config = dict(
    arch='unet',
    horizontal_flip=False,
    color_jitter=0.1,
    widths=[64, 64, 128],
    block='bottleneck',
    init='kaiming_normal',
    beta2=0.95,
    learning_rate=0.0019,
    precondition_frequency=20,
    max_precond_dim=1024,
    merge_dims=True,
    max_steps=9000,
    epochs=23.6,
    adamw_weight_decay_other_params=0,
)
Rows from block 5, named by matrix and row number. Rows with one number belong to one channel. Each number is 500 + 50 x the weight over the matrix's rms, rounded and kept within 0 to 999. All counts start at 0. Numbers have three digits each.
# convs1: 3x3 conv (model.mid.1.convs.1.weight, 64x64x3x3), inputs 8-15, a 3x3 kernel for each
# convs2: expand pointwise conv (model.mid.1.convs.2.weight, 128x64x1x1, transposed), outputs 64-127
convs1.0:452434516513533533454505385476481438538438475475580585478484539461531514425562519494521414458490497429432491498507528440502529457570580530542536456478572513647434460550529499556586534532494505566516503427476505457476
convs2.0:549515530538503659510569528483455554375569536453583434532495402446575534591632406519478466448460487551503545397497538495478487422492565468467499447543568510498501586576502572508486489558534514
convs1.1:509525431514591464599654525495529538526511398508417502490457461449434418536487450417469518521445631495487463483473503494414536542484519554552529506501431535499397496485472462478415461490398505493591493524483477513514
convs2.1:536444491425517504463475428529558428510422457524516512483535472533515436373477557491408419517466364527506498557560453539472564429367432442642495549533571492477461497472486567463546545538503507
convs1.2:553489480496479449455457419451547456506540544495544450514436488484589537480457542428495425518476484442517546444511517517507542585412444565465445514602590462489523418538450542572378476428493562417481484454515471531556
convs2.2:398515449476452540542484399523463530509440418520557495580507505591554457533503515597476503457591385582498614489548618414444638541475445600551535485513556415516478505576455495505439354465587456
convs1.3:495529445550421509513454521448594492476614467457553509450481502463513474504536627492527414545383486569499475584523594553487496600552387507504418604520405609461492474546531487515488484431439474528543447489467493490550
convs2.3:524620509595485495472632482486440509540456546478443564492585508510432570525407558478458517476562462459445537527533470469461508512499498575533480536588523492418536466457531531460417430404487509
convs1.4:530476470486473477415529507519578486510450445486447460465410453611527446646517542468562445483601608499474491508496484488531603424509518540518490553461435527448479537534539548519441449428447508612610473516461551518449
convs2.4:424529432591552503481450485569496471599490580501508540503498495508507530514490569504598531495413551453497474476442468486488466400429384455458479479485460415541465537475448557539484423541495479
convs1.5:548502477530413521579482499569536477573514433541510572446420482514395482477480502453567424491564565463523539498498552495496512517414474487512538448580544496460524562464500527500524497528512577520465441481486503452502
convs2.5:472419530474615510489429549578503489521532542531484455620502543462437503452465498596502419488469569511478535505596448529481478552503500527507457475397535546522489489516492478522495456450453425
convs1.50:508483604518438485503482506503523567427622507515536528552609522558517591464481610509408474436544505532548566479535416476503580481547531516497532481562569460420471478469450456427482500482478504531488486439487456444575
convs2.50:456419538569554433457597450539556581440505465576367492428544562519516503438441480636523498378531598495479445550506553533542503430595517445425594482568529462536529462492473408470570471554420574
convs1.51:550539512480495468468475504515539482437521419583464409520497483566596405514453380480458563495441518421533465543509453541584432506488478546574457463503442505515539462560504504534555464412370532497355524599419503421513
convs2.51:439535503412443511532495503521474569533540592538565533466594489497508485495545485405523589516558536436461585569534503425505488510502507543513415540449433568392472630586508585396462526499451400
convs1.52:600554539563580614618562479556515501462491496489570429549551492498451432543544480539588597434522496496508573589495461510381493550563565524496428466482468485523466474494524490471436532410530508547584548514512495510472
convs2.52:420446494444443447515515456414493474474405448536525472490536597506496462446495507519533494464496557524524461536546509464488472528571478545506532535478500483536503422381518509526473624536529563
convs1.53:460501524514508552592578557546519559511509440448482560500501523483526480541559558431490415517594512472493522521464519549507482548521454458450509449472389500421489522513552560478550511432502458436419578506524527554570
convs2.53:536559569522461452513519542485488476466471489411449504513512492437521483459500532596477513506497504501511527465475440553532472539498487535517455417534456473528570576496493591519484515462470526
convs1.54:467533499455545494528522427490439493529479462485477517517401477489623509523514506504459514509551472468482505539470484455459587480525550505426407519491515478512537485408394519501452474557444418505619572651500517586454
convs2.54:516389539489529494507526477475386528438486524518567456525477499506470522541522403493453548560465510518490515608371497602512507555426408525463402553446481488508517551503498417457474458433491559
convs1.55:470577464490501465541516423418513524420484479468523354528507497499574486515568466457462479476620564455459507433557532491547432534498329470462454508425364464616527488459530522540612464370517484514512510536467489503411
convs2.55:515393500496523415536484577514541505556453521539506400490429427560533410510577616441514561527560615482502585518558518376562539456556478526444499479477547481467406443434484528471532391468518474
convs1.56:498608460473486434573524485487567461471498492465485395506570477545596581468487450479439536456498482571490562512549503482691412505546466537432452553480548452570538454506554513454482498459542495583473596489484531506420
convs2.56:530502592573491525444546604490448486547537592511417480511495591515403485474431537507462543431462561440609479470595519467541588524493515454523449485425456539429557515488616517387475595499450515
convs1.57:479475463540519461474510442467468516551474494471483489517581469540465441551468468517460442515429510522457515499472541485539501472433465407455460442575478440535469541555464557527476447541516492522493478560497432474464
convs2.57:443511479556558531503535495525645524536541441459528501500457382450506511486537532603458560501464491574410504464447432493501523558499494438503461466520520564498434411572536455491526508443551479
convs1.58:488522580502510509469494505527473520501371484526524498492496483515483457536459524511424556578497436456543436554464467526441546493542589524509462447526474467477495486518564487514507505473568473469505548587502556535489
convs2.58:553534443557483563500507538487446512545460424535526455520433506487436528555470507541597565485502479536465562410501402473543562483538503475479471571459531481492559524517509461430506557542463454
convs1.59:455529482382453455446506463575522472475489552537617512525497465503507448545619507536516536536586466510477403483538457491477573437541484504504559466506518527492505548434501502438457583523464473443502423420603470530507
convs2.59:487478610494456470512537597528598476488503541494441583487507555544481496510484406481525461493545609506462598443535518495596521529505466496479465599509532436472519522471471473438500533536551515
convs1.60:510487547433471429467466500421526515477486550484481546489512465515491486546505470501532526525517483457493450526537512554400466508517460482453496458424469575583463545491485445514536503525500527511526489515489559539480
convs2.60:538430387505526458501465567441416459482565414494590622404438459517551532493448504494500471541511452432489512466535545426517545508458459438493517536475603543485482437426458514559496434632511456
convs1.61:532486441562471458448527504471505524586539475484435478526409482474418411464429421457594509457514455511526512462481486487497509481447532448399532399524508522516441517467487526639488499575512501499426479548413558532408
convs2.61:437503470579437563407438492502546473482503406522458497473621549563489461481396466579433497521525538443440504467533454531486493425510510444572507456573509516533522500464557506499515563423539423
convs1.62:481480509492551498475497515453486471478445435536542523520507505499329477540513524481523470449493505560587416471565546545451476520463494446447472436489480578446547505586553537561415500474434502696516536534463476397500
convs2.62:435498493540617609522556486517469486466572462555620453398557496431447499482542568490538556420446462564540389482562485574517620483494498422540540471457415560607533542558523512527547481516503558
convs1.63:543559581498471514524515535553509490465447466556552429504561513500458508503487575522510539523452378429472389565531491555433408485558503476580490558535425467393408477605539505665650423521443517510524528424517508459465
convs2.63:447481482463548553443408482534432474426515600530458505528582579442430497551522523519530475488514503440476500590451442531529525560593472559489473433491554543544423464490573441570574574507465607